A small contrastive audio-text model, trained from scratch.
Model: 20.6M parameters, log mel input, encoder arch vit, encoder norm layernorm, encoder activation gelu_tanh, encoder moe top_k, encoder num experts 8, encoder patch size [8, 16], encoder width 320, text encoder width 256, text encoder layers 10, text encoder norm layernorm.
Rows from block 5 of the audio encoder of a small contrastive audio-text model, named by matrix and row number. Rows with one number within an expert belong to one neuron, the router's apart. Each number is 500 + 40 x the weight over its row's rms, rounded and kept within 0 to 999. All counts start at 0. Numbers have three digits each. After the name is the row's rms in percent of the matrix's.
Before each expert's rows are labels from the 100 clips, of 14848, where the router gives the expert most weight on average: "responds to" is what is common among them. Only what is clearly more common there than usual is listed. The data: short pieces for a synthesised band: melody, chords, bass and drums.
# router: router (encoder.blocks.5.mlp.router.weight, 8x320, trained with AdamW), inputs 0-159
# up: expert up (encoder.blocks.5.mlp.up, 8x160x320), inputs 0-159
# down: expert down (encoder.blocks.5.mlp.down, 8x320x160, transposed), outputs 0-159

# expert 7
responds to: bowed string-like
router.7 081:587555498549551550476526505487488447502452476500570503539548498522470521421555582476504487454491519519408487478527561514498511443476451520519484530478529473512450535508518435557487435516492527540510479492510457413480509467473581522463472516385481519522451484472564607528509526554505542491577510430525520464459508522522490583534424494502436444553484433466430475536518541498525503567502482518515474465567494522450564466448546458447537541460530556464512484532520456448493497577530556
up.14 092:528472514426482489527437531524452479539510482534458567496523511480527582525559459466526562436534462518477566495496521473473453420520574454563445537532461560455514536559551512449554528440535509503439534517515509497502452484488428471524509497549418550529482516490507465573457530456438547536472563461544408500524570434449488486438480532491472530446464526549519526471578525472542452495523528453526520510503432483464511508461507538492483495600499443489481537477496496474473494506522413
down.14 095:470498526568451511553497479583458504527447514461460411545482556479489499505517528474516508512502466505559522426479515448454477496475452483488410469453475425459479530487431486591567508519559484511495480472454443566458505608527563442486550460465491486512520531522451519464543498470532464501464514442504537497521451473532537549462522538537525507522494486494465480471502500476434556490546547545521455564450493490456488489464533485521495524453574519447599503554512520521479543474529461
up.15 103:538495513576549464532548469447539494502559511511533451500490509495482560475466532482527468519516408476488472517510456485505431454512449522432550531553452474559556532509490573526578560476536484549570527485461559534479555524508450389513489495498515502477476446535550559450555528490471451463465542542515443435459529451558480516474434528540463452528535479487535529471505535506494529489565568505546493466507467534424496481571475485467483542450551490449480466532514478528501535480504473
down.15 099:510562481509498514463557478460560588548489489496512538479500456460540489544579474464473447493422531524562551470479506538535460494475468478473565498437509507417535453519486496542535466444530481452552461526499546482544552486495525513480502541489483468566509463524467552542486488595579478543515472487492501572463451483504520498480562465516502583476513521571441500531542507547536482566536488417534397503507493578579528435457464527444431479488411513490529504511459493528553495484487526
up.16 096:540507523481517424417543463549549552461437544488511531466465498497565465499529528539499542452527503498505492484458439475529457553473518545588527489535572493567470532500485481550484560498500466547463546514491483462489431595532451533513494510544533451501469472558502471479475561566484537492457467487560413507528542525483496511491493463519471497560476493499476485481505466454464471544497513481520477519458532514476508448494439509493484536455513528492521532473451420604507555531506518
down.16 094:460518472523446497501526507506494553591454511472530572504611533544449496512511497513482464484496408430539587573563525477453543497509459499507510534520478462482520506545516486470488527508494497453561517491479414528425485509486532552553456487525498443548450417469520503434498556522495553538476584487482430455539443461462548431493489511495557548422637508526499497569522569549591498488479501483452532487463504508492516548461478471498451508496449495534476508428446445518530530515469502
up.17 102:463479538500506504575560501517508512478466505496526469517464521478493492553499471488594492461457530466528557473524488493468535564475505488484618549450560499481567558492447469537429589544476571466523606548523468479502450497469424456498528537511510563510507527562491523513538542457491470511525544477489563504500510484536473481513502539504459519485512522488579555465486515578504565448472549509467493557511483470486529468508551566409458476442501508533491530444497474473486439505471439
down.17 100:488435527550480511419506533499504518503474504484456449504439531468465510561438539471442457521433490570512535545553506508556469495516417497512433492545508557485415529452501508509538511422488473558487465509498537536491532508443475488476437474489428537496550482535550503475590555431451491487510532471504495534501507538530482459471591438550540516514458491462464530380456503473483479509599586548433531507495464507475542464475540505580482461568534506497537527542459461494550422488539468
up.18 098:482475457593471520471562542525461506511488537561418468567432545499462597513504488488484480459499530482408540516488462547556420554487484457502519423474481481487488500514526421501466484466492539579505468458442484409516495449509472513524502411486496552493510490518556433482520525512529511478527521546609455542467464504529518472515564538506483565576413521498426417511532521539489473463492481515522472472482546549480528475513466490563478515553496533480557509465471550497531570491531474
down.18 092:475509502466481534450427572439469555482486482493435539522484500495471488531512389489494489493504507510586491586508508534463527490523546569407462542498517579497483463529434540515443490484438578590532482419466527506528489467473499495526473491504537465485507467499500482519493499485521497530504541478497465465541591461529494551557511523479521534407429412485534485447466498480476570492529487390510447491571543540528474553534518399455531488445453518501459485512464521509493480544484542
up.19 093:538521520431537464481422499496481473426433540428476522530455499456469501506483520498507437527465541449492491511510509464491591461488518491481481478516487510526529492495488526483499485526499467492460469506566522549518536480523470376514527485510514580506485460505509425488500510524559478515490567494485531456481508452479450455501511437443559512462468524498502508501439505505461478480520458508541548546409465549476447543558466473426498479483500475449470414442566501535567596423484428
down.19 103:454500532472530527486469474539506499473455556558508459509435519489538490482528490456459554430452540533545506454470429448494533572509476379499485567522515534580530497439437561439539531545470552494490496463506501459502514475483443475498448494477524551536520511503496522526477536552522522454442491490519518459538534492444508569503527501533540556530477545451423546550467485470507477485537443414491490466563478413559463519496528576477491493525467512471503501501517526455551491527582478
up.20 111:490461550451562492466482561456507521504505523518531504524508502462461420483592544520468433505507519515547468485539465522553445496486507540520464468399531399568490476481528518528500478449511472535519534543478510467493466434449481482436549523476530498491477504485489522456426389432484503554557509507532515425546508544540552514534555512570540528456580487478448538464529459488489497482457510440460498507510533533528481572556510554583489479475510435440466455528523495523497474465513535
down.20 112:518510497493435527498438591505491531513585526497533405465502455430445522550556504489459565444519501506469530460494446467520518455457477492471434480414406443513492472521480469472421465429468489500461548504483501366454484401456535488503450503512583510519413558458498547436543469441500509578532483458536550456613564500474474555500517528542558520548531545493503551499512605574565570485538539436428446524422455451508538495518522507480516500526583479416523478483440472576470536509514462

# expert 2
responds to: snare; ride cymbal; white noise
router.2 105:476513461508479410540503433534583461502560510579505500464492498492543496549504540573539448479464557515482493486518477552419467488435480550515471459491468562552476479537546541554475537512514493508467517506531513499538571498484495514511528490575576503522546463507454465441437496418532525459479469463545492450505466516470404452448553476541482563451507571463528438431486495578477473537428470519496457553544521414495527503467466536508476527466431534491486495493508497532575509531495488
up.14 098:450489457532519545487460535501603495518487485504536515431467541512493532485559497475553405487502619444482449496535510523518404475525506488506454441506507438531494513495523467455537450539505586503592519535431423561482552508495457564538539478521563417541443445479490484481499545548513496483563506531501488526472538550464477539570483500408507533483526445497513507474510452606482445436501463452530497581495492451476511512490457554582538491484459477520478545510547493473483562429558559
down.14 105:485458521449499520510560457478519426513594442486490441496600510485498532471488524516514550472465392463529429515497476475515472495542527530527489522456502425530471510556530548551513466481522492527471526444469443428538519516528499429496478463538476582515547562520562449524484538524529499430468519517481541453544556505451496499435533507514532454511506411516495493538513540491427503441477512502548548488505486521469480456511416565452578526464500500512510496511568503515493550437502539
up.15 097:543530536553524469459473602539476503524469581516474484551519441542453463485479496476447521450549556498465486493553544538448534537440532499462528418519486451502492532495423499477520466566588548520539492483480431524450522430469452492499501473560482520480474465494516497565467478454460482522471560443541438503465432501510517556546520437525478414611459552471451412499536460498507468475517442534533504486545461532474455472576540496467470405435541445576416419510474473515528521502532516
down.15 099:533509450478447475541515560649516504448522519464506563494509531561467435533483562500508513464504473505451464518494467485488506504496459581514475467487501483547534474476557490452485446512525544479563497485488517499437540455523568508485462500421547486516449465530445508486437519447508473496434515528507570471459455485459510469439495466427436500495464512528558479453517584566527435378485531434537467546514528483505514504541533473469565454533429474497543492420492525433459545516587556
up.16 103:459486559430511539529493471580507466459591526478492491553497504468492485509511552457468465482459586526507491513477457485508500464518559512548505520545478565539491523548505478506436488418468584537591479543547468530501505471541506509519465549501546483564403481543486493549480461508478505480500518455531556464505552504508530467517544557579533543454553512528567630556492478553498558532512477438574515498517518463472477509472495448491482543458601469474442432474521488500529577483442498
down.16 102:480551498503506489502508604551481502509508547428511533510530541432546500521492485484496562506472491496464531486440543499533490494449441459516524511514536514549594505487458491517512444463445529473514561510491485510470512511486519469511498526565484503563445499475591503485479519444518491435525509397471507514528546485584489467493511498496595597454548456484541455531482529436485444548560466508461540511536528498512441518532571513472493538583474434451521487483536519518483506459453491
up.17 095:526581492514492478507471472442508521499520495443424547497511550520464495498492475430498545525482523500522496540498450417487520427484516553461461483487486498468427501505504556540503508502488509514519509509490473570474524491512485497477441514437547512546539490530453485504478558520516342479423451528406498527486517483510447471477471536486539546555481523436487475491521483492470493516493533568489413493507540513495470553537578466495512482527461469484504510559487525538471465455521406
down.17 100:405475475483436423514530523486452538534506540469537408619526517406455530511530516525498517508477503434496536519551547542498426440466473474544511575550569504432560524523522501473482480539474438541507499468506518509586511479444505441476528570483505511493443496481501501549539429512495461448492470468519554413512503516575454520473597544491442508530466481554563514610439511480543485446578515474507530526517502525508414577465506490558442452475524516453439501450501526508458509520526512
up.18 101:564458577472432447466507542497504515545507505453463497512533555494453510586508492456514479497424422528495522531499474460521453514446514456463474512511515527472511484483601624446445521552534484489499485527511493523435486465473462441538579400526456467532530531488518452449497567436539468552513545532486507529518428529495463472466543544501467544520540527467520531463469469556431451466511504559568486556485494449525451538505491471539497506547540473538441528555502528449538454430429542
down.18 096:501564508601444508547477511591504423499457495384465573497419527514477497479553522526545469489521473529483439438452488529531556528467476439536404536515518567486491546518507460543427451495469496450488541481509449535463509499484578474498484529508457457470505494546481552503551475434448415489550463520494395493478548559543460486456436458488446473483492514439542476546455514568569479524482539539453443472405465517501518506501452416483468519505512575561517533488515503585481502450424501
up.19 099:468543550480445527406528503536539523523524536528544445475483484555526503533539448506478546468483527493422527559551503533507484468493472526525447533455507463438524466512457416503529470547511520516469480549546460566484530586539527549478465456567482551499521525507543465548437491471491503566463457503511543517501522440471506572484486474389500538538496496491457474544477542504482459537466451501494510451493493536407461478551489501475527462445535522498457640538506570559527507535496569
down.19 094:523503411553491546521563564511515515542565458506425574578562508546522516489484571499472469445517501475478481552540471526499404453505439478505451492485481472462542519521500568464583522462502530450532512464490470531462469510548506515525446503508530604496516480478539445475484550454610515490516505529571455512506420515533521536417505482559463500500539524506466537537466459588496484551472408498497564569538399474558540561538528546496469557413526493490466516500492470530515615470528522
up.20 102:465473529546556494583538544409547526524447447483433441549565563523492450543532490478511545524500467459517503480466525476545473457551548493452430455464505577438458517546521396577521477543488532419518508577493458537538569514494451480590531480480482508458553432527516428515462533485569460439424528498535541521492478477564496467543494548559515461413509464557572498534508515457537409496499559491501448496508500573484506569484538473492488559523474470510475545432549516484520547525495486
down.20 099:577527483517505537498487472462465520458468499472563497475558470499530471478470473520469542498480547551460523481514581529456503622509572566567437480521505550559518470441524516511513454506532507569545455513498450525458523489562529526567509557594478521526491448543537476528440492476563491523478482493589509485490494455449481504548468444523564549548515489475494508529479426558449500508448528540464525401425481400481466545487450419468542536505516523478487505483563543484540469540497523

# expert 6
responds to: harpsichord-like
router.6 100:381401457462480474535515512554554513457527566486507476577496515549493527520460463482524517485547511537582520437538513482502530513495470387500519502586498438486567495467519482461568493444485460505526508490485480560510483485509477497497513425522486488443455465443457440400499483564465402554500479566497465454544451466473489455537542474491508536563506531529450561483556553479447481452464545474543480569479532509544532451588526520469445499464483526494457481533463543469491544528452538
up.14 095:548554535472571496500481458472515522509488494472473553470481534384503544568460491534498501488479556537550520496523548489467549517538447471497554467461535514504488500592543488564552499532480530525497501470411459500489491544559515476523514508482515494528479579442533494459473503505527504464505502515530533508535399566587489505521501485571545482457521468498515483498415487606522494530554580473481480462470372470485427497499475471422454443479482508472541463429503527484533433514549460
down.14 099:521487445461467488575553485517527472528549483461465478445512518461505493474478387428490408537495509469464489484502487532471460503514537452500533605454587489564497447437544479534487519474541463572542496469577509452567522499465492485453512455551508569471459492447518460467510555545534541485563470594471510443552543501465519493490555489531456530551532458464504591534482486528509440448491424484475484474532412449533465450534518454447536557496501494412505489491494428514451540480477460
up.15 093:515511456484444507483495496472537479509537529486501480460446518457562491488581511514492558545483521449555478500486447531504465507496510572446489480458448577496524485509560464400503557545475473497495523542486519514493548505536528564466500528401493518543499563467532517503472491535422480454497479461439478486512552506521503555429534484547501494526473502484528506446493469432497469480441498560501561460557475522546484504557464532474534513563530504495546570385494559531489484450419535
down.15 099:488486532532501495429498535427459526502455518553489499483543529493602430447446559511523518481537552528569411468422547504482489516479463491522509503479522517532525504553530486524469490480559491516513499449531537511505511519483486468520464616485355504492488444488534545521486448470535519510521460473502475507518484490496543500518562492465490437495537485631510509497434500478532460479464456530500482441455515515465539553473560533496476548539524535537391491426445566536491496462452484
up.16 098:521538434467549613530482489426481444496509509449491556533488495558556536494503525550474475527562538522441479458520462502540457501497529434534555504553518499408578453458412504524454545468442559472448547508471406535523564469540490468550473483499528489514527499495423437414519460487489542461430478520512464487499497510451466508527600498534508474474447489408511455522517552512447456470452519524533464579557439434539463492518544565472504455541491496555525519479582535458523503423501496
down.16 101:472525588547580531512442528504513470457505491549546519559529485549483491477541458479541553486474543506548459515502495493553533501410442570478458464478497507471498477530554470478522431533522521471466424507432462473584501546515508543472565526374600507538487494425518460528499497473519486481504479509482496470533569499504562513476512592496506569567487507501485482506571576462500518480518490497431524568534554538491501526473521454445439395442593420533508564509471488475482515485439464
up.17 098:533468456457495504512415544501515483507496523556518536446532431495504508473527453504505462526494535532522513480486473531487464477513530483472583533509530508527425505471516535558466468527530486478432542478537536470493467538482448425532470533500534549489403504514500508633513420523534527485469517403581594542456458485482468464480512520528462564510449457519429503463529552483442488408473422467448488530477538528560447587503521499493468457386476479502573496529525534504465487511464509
down.17 100:461535461508499520469536505502498474467480549518537470530490479444398519482527516501479536479462513468510501552488398522539457545546526522482501540557487498486481487496538489497512439438545474477493482520476525486550462463547538507505493512455438434453482487545510552504478549573539555488508560623540463561504457455425423412547479504559443470500514515509517449567508480468528531532521551481412502499476448468540445497545539483457543544428544549468446510477461506580444463459510471
up.18 099:512474444507582489512473505562557489506580510528529532492430520453593453475539473469442458556523480558528497500483502505503542521531551436532487473466442465466514513475568491509437478543554545493506481464509507465584507447456424551431485458492478507501473450490540547553550534471440508485531460511532485491474493442500543484517470430431462543480553521510522513515351522433548470435543437495527485473563568510454513460483408506532494506524485500521480475451528508550477418554495407
down.18 100:446477479562544460470503461508468484531558464451528454476468481521489509475479449528442486462492478420499510421472565495565474459522511519538581545523440498598546519500532583475525477498472448451453483439457535481495438414494467467538447513502532544498508463440518479463572471528524476512529468549481578489490531495565528527583475552572453514420446426535529576480529479539496397493495593486601514414388513513505455495496531471513525525511471578520490563491573476510476494448490536
up.19 102:591424465510513502495533521470550494596622527451572508539479547485496578445519564557492489497555510497504425493457496471526483539539476434538511477524556470472517478463482442504470563471497499457530528520576559504563502488493600528420527523485457500503472438468527515539445473535497551497462419522508534551480478474446493517530536561530512504479489482479493492453440462529471483497574459511448503451496533470387538482471458540503502448486464493457505465497416448483485589531472500
down.19 097:514456423484522480489449437472523533509494504413484487495530459514526404543512506506500477484516477460513505491507495516432468568544478472458500542490487571521452481523527570464460554444516534529539460505484472468460531506502474547421518549479405438541508489621497529502475468520509515549464518541532442512510529487528476484575544571482499469482532431522462592388504491520449512528501625515536535552454468533457440526531470451520606468486541531469534502537536463514565506422508451
up.20 095:429512456535446496554479528467511531506475460451484481495557522481549503530483543499485544490553461552496548628548545491456497522531533463492530505478455455492551516491484497506546458486525457474535444517510489553536402475558447389544466513506597512558488497525495523526470559522511480516528453535527375447432484507473511498560553480524517459485539489524430518451485453493508590526458541519442539470491527543442566479510491510480567454534530487488487569452467478484564517538497449
down.20 099:436547483485552461456481481549537493544507473550497462436536414540530483435558589537495431497476524527539497551532507512457602525493505456465571505415455445478520406498466439511525466441555457507465509546492496500495544535454534497545438496505468511538509480477491559494473505508545470437492445553476506510478484410544481467534550483521461521545487423505531430517445477502470520484541539561486476482460478479601552490449534544523470439488511537463522461470529488493487429481499495

# expert 0
responds to: horn-like; sine tone
router.0 105:526480480455447476483535464489470521587517536508512498483501554472531541484505431538502508490483445511450511528477458468571455590566511509497457504448555536484487498534474508426599502560547499447459508536501484545444521402544490488474534519496536477473468511510501432505460460480500517380433506497513459411443534510536520532444455557485518493438498521585493462571488498474568536470548462457469457470486527476504419482489539556494496506580530424522463473542469493490505481545473441
up.14 100:492532538441498473494477493546560507482500456507462474481503442489492521457462510498465482535492518524522545531516484535523466529513522579537442469508465511590463493503560509502542552495518521489434567474491555497492553503525456449469530444472538470500582509451492540437458453473526463469481521451548511473541542439563482434525486506440530499597461459534469466567463508544579490480519468569418519438546533462530492451462538519512535525495474463482517561433450521456477491526514449
down.14 093:509445494492489536475473509500516437479530500502467497499510482506499523512453502496487521558503513502487564585511551508509445476484558534501494480494524427463524590534485486481478527485520469580511492496466538487463452438527525447502520470515552571528428576520475514515551500483514581460490497544434484516511514448410463491463462526467509461532496551487470412539445494472481572561479548485535554518470432499513484593451551447518529441529487411445545471435470458504553623558511391
up.15 097:560571558481506453488528445479467550547516484456479515517452499589532497485559470443507570497531502570548462484538463492428464565544497432497527539477493539509562504469469491464488452487398502554565473433428530550495540434574479518557520469536514541460484558459492513546490526563512510519401498566439551520505483533572425506430562535479514522501564519489459398470462463471473467555553462475431497481485537548533565493520551453534547525470492482493504486549431454523444465472543511
down.15 103:527410537532544529503590509490536485477435491482442434485441592465508519498513599457427565514428430451420474491528518532481516432460496460477512420522514541523438567459568455498522461520492530496515459514470558486513557544545485525496467503455507473506452488509468555514525572573507454579481528529495492471478457471494523487526492533523548574572543489489545470498507483555468472467518589428489450546530551488531533464471503506505534437504505546532502500448552477539480523464484543
up.16 102:447439490506482499563513523462521552484474498546472469488470515492503523492477489510543476547527491539502537533520491445504511535500468540442434509493544439535521512491401479520530482448545468506489467473454462511476447590482490613541544530463475506502466505495511577466463492512508471465504549414536443583507490518481488473527481533468485423528522439481506516461523520523518546556534538540473482369479511515471479489488560561483511501480459533510548594480529551519524576474434579
down.16 102:430404510527450491434520477440482463497442501500471550457496467556470523509504485527527544430501523491527568548570418527498506433439567504446456476445486491457460493448511485546480518525567464494514459476470468525527459484543469505539479563550496467514494498521579470491485520496484542510489563526461547482510507497483541517482512458508521480522479442505499466525514488557493456529474485526477463553443444465507524535479492521537521559535496473462447489504485502497574527517625538
up.17 101:461454549521535455464544565488491487466469516488523463470485610494503547428547470445489472493391458444498484483464477499568452560497502503462447501461482436386497470523548435454484375524510510543468531528486523536454408437488531549509453498487510481499489543536486499436519508408462511537495477357567551491516507535512539570487476503511579518495525482441490479414522470521473507577513535409501493518460505562557458425522438490546480504522455485549519539465471513495471451476524484
down.17 094:550481458527495539537518505500488546385472565489490481427513564491489504573477483582559450572429458510527494463480535414501538569502473439450476495508525504508475534509453573529493548576538469443440472458521505597556559436557483437447471551511473518475564516490580496435513507481445445469449475530539511470526505521492480508520469488469499542527532503511444545434527459508493461540443466501458556595540505466495553493430487525497543504565500495501459493447464442480519470544558462
up.18 106:506507455518447543483507511530486514501489519549474463544422532568530466524538527508535492483528479476540543464470487520519511490547453429543548453480487484513510512460492499522548500473549473434496469461491474491502493475552531520460529531456491468443493522554506503527452532466549512487563493465483465564419493447455495535550474538495488368527551499552532536480547483496446470503448529475495533503529474493534461471496489500522472537489442558583566510521525415527561449466459508
down.18 096:545543520535537553452484509470480501458499489419506511461487456489456544442479492502527486544503525487496478463484514437448498463496444438431497488518517516556599475425497527461512526468569539486558400528504514480458551521490495484504467505514429509543480485525509494470550449517524513482519515532480505564498490494509484551504427467482564497470454529554531452559436425403471537525535412506471454510515526501600464496453500552506588590528460560486571436533541503538469495467469482
up.19 100:491475502515449442498487456532460513494477531523514478445564505468488572449497519534494498522484465502510470486466500509597467472435585544535493504528532526527527457497515522476479542525466493528448546512506477467491487487449461449557469502514473519486533479487498517541448512496542525481533467463587483515504525548466557505461490532592547565449491532467525460536491553500570531546461541460529498435496542512489431593528542486513502547523527496508535456428494512479431470493537541
down.19 097:465503522574573453519566512535553560551436511484545485554465515463498429519543529534471523513465492493510447531540476497484523437420493441578502491480508560522584446472462501487556430511547451521523526501458549561551513486536376549511396530493527494436505573511452538541513537479451504553459480507456504517496517508448488546503511475445487445564476495563532521501466474521530526467524531494527514532460461576541491542511484469478526447499522513529493508501496456461550452506499554
up.20 095:429531441548499477508480481583503480517398466447511527439545518512513487461471505516472454519538460474502555537511465495495512451474485484525507503504452454485483481429532482544468520548502432495539477481585449446576431456490475567467477383475512487457545518541508507507576460522502532487509488510582475469448544493511503501485501515447522475446525447449498451481551545488487571494450471527454493527548524506550485404541450460560516487520562547535529504571495504531500500462547457
down.20 100:507440500579520543523565489555457519408394484491478495498504531487490491534498484477503555483406523452496506550505496526559491503527526529484486490526516538522430520532470527534470484475451431470548506482549505522470472491548434469545467420547492519477477476523551409452509482459531510497485490472471468473515537472533471511483508479451449573476478458532499489447522522501535492518482476432488462462540513512500497497540576447490494412487368546470490436520494518488523505535482501

# expert 4
responds to: tempo: 70 to 80 bpm; flute-like
router.4 101:518492481440495512434441502453602472508366447495484487504486562483518542590557438485522551473494395493518513529494475479466443515512475484485458492495453488431473495488485525442493496516559544469485460546555487554475499579480502518544532528516515523525447513471487472534522471462418501465515493545475554525467522553553532540497520515502483558435500538542508545501510461446528430496529465465461502511512458528408476521506467532526430485507488502574401541450590525584556523484460415
up.14 101:509498466530437591495505451469532483466494485453605465510428424503476458418507485457527531527539515546450455524523542572461525483576499443511466567438528505487459520523550590455531490512442491453449459537474433480500452515486505487443488491464416547501497533460477469500522470509433512447517526534491497507475482451490476489529482528467515465459491468505485534476485440583479482570475487488526470515428489504537536495370451495515432551532500481536510465510442587519535534443526521
down.14 094:505530560470578453519510479419508456476532493543502517454569503479484490496545480477483503464494515485519468546434554468506557437453535514493513578493543534592528485472488514510462590514569525414521507492443546485547472472493564491519443422575494491544455542452489500537563477508515445514529478506515482531522514542509598511453461488540531468581508471476429522521500538471519515550459494490492541535498532503489457515469521510513503508507527516512473475486576504499521546472503442
up.15 095:530438508471545506457509531503562498453492488523499531511526497501475528451466477489489526519488435527505493482478543479492532495541490474500497513516461448526557528506536535441505445502449411434549521537514533523474504520476486525509522526442484560549508382362463495454401500550475494561518469572534538453459471472544538524529460494573529474484509510517495449470493442506429490454524595496541573520471492405464523534495480539608525518514466556458517482534512498473479415497462573
down.15 107:484444538510473491507538522523494480491499523517535515544485489452488455452504519522454515531477446474504477572534444518509483523459555473481480416554565452470531434577420535504452512513445529551553511494415494445506473522545457467486436479497484468479489480512507515499492488473523465450535453571509464500469537471456474499467502523475473495541497510458426503435571506424574535411475509545478420497430473457473474525563470455484455493488489557520481544515520495476465539519514572
up.16 098:538536461496508538497531452506454541479496474485477496455476492577472377518535502525564566541473468492480527551546550498467529485456498640502574517517476486584517494575498477490493503459438580459499532483496520521487583547464548558578520478449497515409512473539488470469547498526474535521522525539532518524511456522498491497539542508481479559467498535474420474528615493514477531508475547512428562539477454531502504519450531495583470540566516508457497490519470498504498414521504496
down.16 101:453466523446516506462541502468528487579481466443562469443497539454543452556506545558528493485514535549456535431498411509439470539467481571496458458532450451462505498474477471506460438491530544551533539476469539542481523541489461506443482460493434440499414521487484484524515516413518493487491525512439534474433452468491556484588546511534564504476509506522514582490531431497482520460516479495555510462461493496466544476467530517542510526501481493478571527463539437612506492541511488
up.17 097:469491475506484454499539471583552487579518507515505434441536457549416446550464453546456418463532508562557475587470456527487539512478491462543533561469549470526538384497561465513515502506518520526487500429496502542528497533500513548479578526412499491524560430552459567500546559514454462468506522484521488496488561451612526517501440517508462526485576548467559454510468461547539475529405486532415500539472519468524612507475489552489535573483472501478460508416440508481467508486448542
down.17 102:500397528467503509564505491505553486496546586453553487539462557580586463551477415527462534523441574480502465493513515555454539504511414564473514427500481557424518409498451447561436514490447508506530528473465530436555549565433404463465500530472514495540513509554413491516529543453584489479483532520416543412551471472456531537529465494505553530475439487468531423503500490432523449499420535464571506429454592553511512406508475525527485465509538498479499552563527484506513504466487487
up.18 091:446584487511520571509479532491482483527487538502455547517445445519501530470532523505469468554503488458451494408511474585552500570434507525491486461552483438475547492522535461505487520517481568537427451512509495473558529536502480543509492536592531507451479488491546538560513534529589499512534441483506492520511441543487463527417465477481519472511559517526505432478570562530541561532446424575483505506494491493511541470495579438489439480459535536434455460476441479502490504558578518
down.18 101:497455444482441463523486496480381520496537514489446538425506477446461507576478500516507520520493561519520505498512513471527412462520577447463513476508628459475546471437535444480469458527457485560472567506544468515498522526569515463571525488479575480501497496492574524533502464547454404556539452538478544528466485476447449504556473543510496548501485537419458452543431471508519448475516458519462537472440533551554501495517581435414488493516529584497426478538504487508511489540482513
up.19 099:488536432429494500481530550540479544475529466554473599457487496578479504526527566399538444514472465509434491525627510472492547501482579458455477554535510484519515553575471467506496536518461462544478507528564475547530445478502531493427493486507516551498489523461543466544537519536519506483517510493528525480495440466556535474454510473471560480525506508498450476540500546461503482517476476556558505398504444489501479489472535508448459528449521529500537467540505548511458459501487525
down.19 098:465449463508453504478511546484442542522459485514500462493520544507533521517467481510506497480430411548462493452532455440502525582530556492476520450501436449430439511518538493506540488510515527504391496529489487561531436503538528540477465523475603462525459434486486537569507550539429517488552540495501521426485506425480508495427456490484464465554560514469484540466527475536482492478553437453513524518446453505539453560540401516443461525560499453519481511426471579508466503489559522
up.20 098:529495576505478484483525442437481477466485544501502513545532452512553471522516456453563426529446511557490494530537557484524448450492502537449503536467519461512459545528483472522476496424555550467547478477568479469512532510498468471510531534522457447505502483435465459559494515511478582469440533468564428514510462505549491561535564473515439587470482472521480495454468484542479519531479455520506497476428505443473482537484489453541533496570481598537485543506521569522516400524513560
down.20 103:490537500409540519495453556463456512494508525490482463516588504534591473516545493500450496460525556499523467471509501512476515466451455551568472462483524502581470509520471486534472399460526577527507524484491510446524523417536504529470533508529527500489449505546450442535499491553488497511522500540566544482497523434424385419518552452562486533466538484488508483505493473532504455503470480476490587438527501476468509518570534527415494528514482537509550432519523536545461500453580529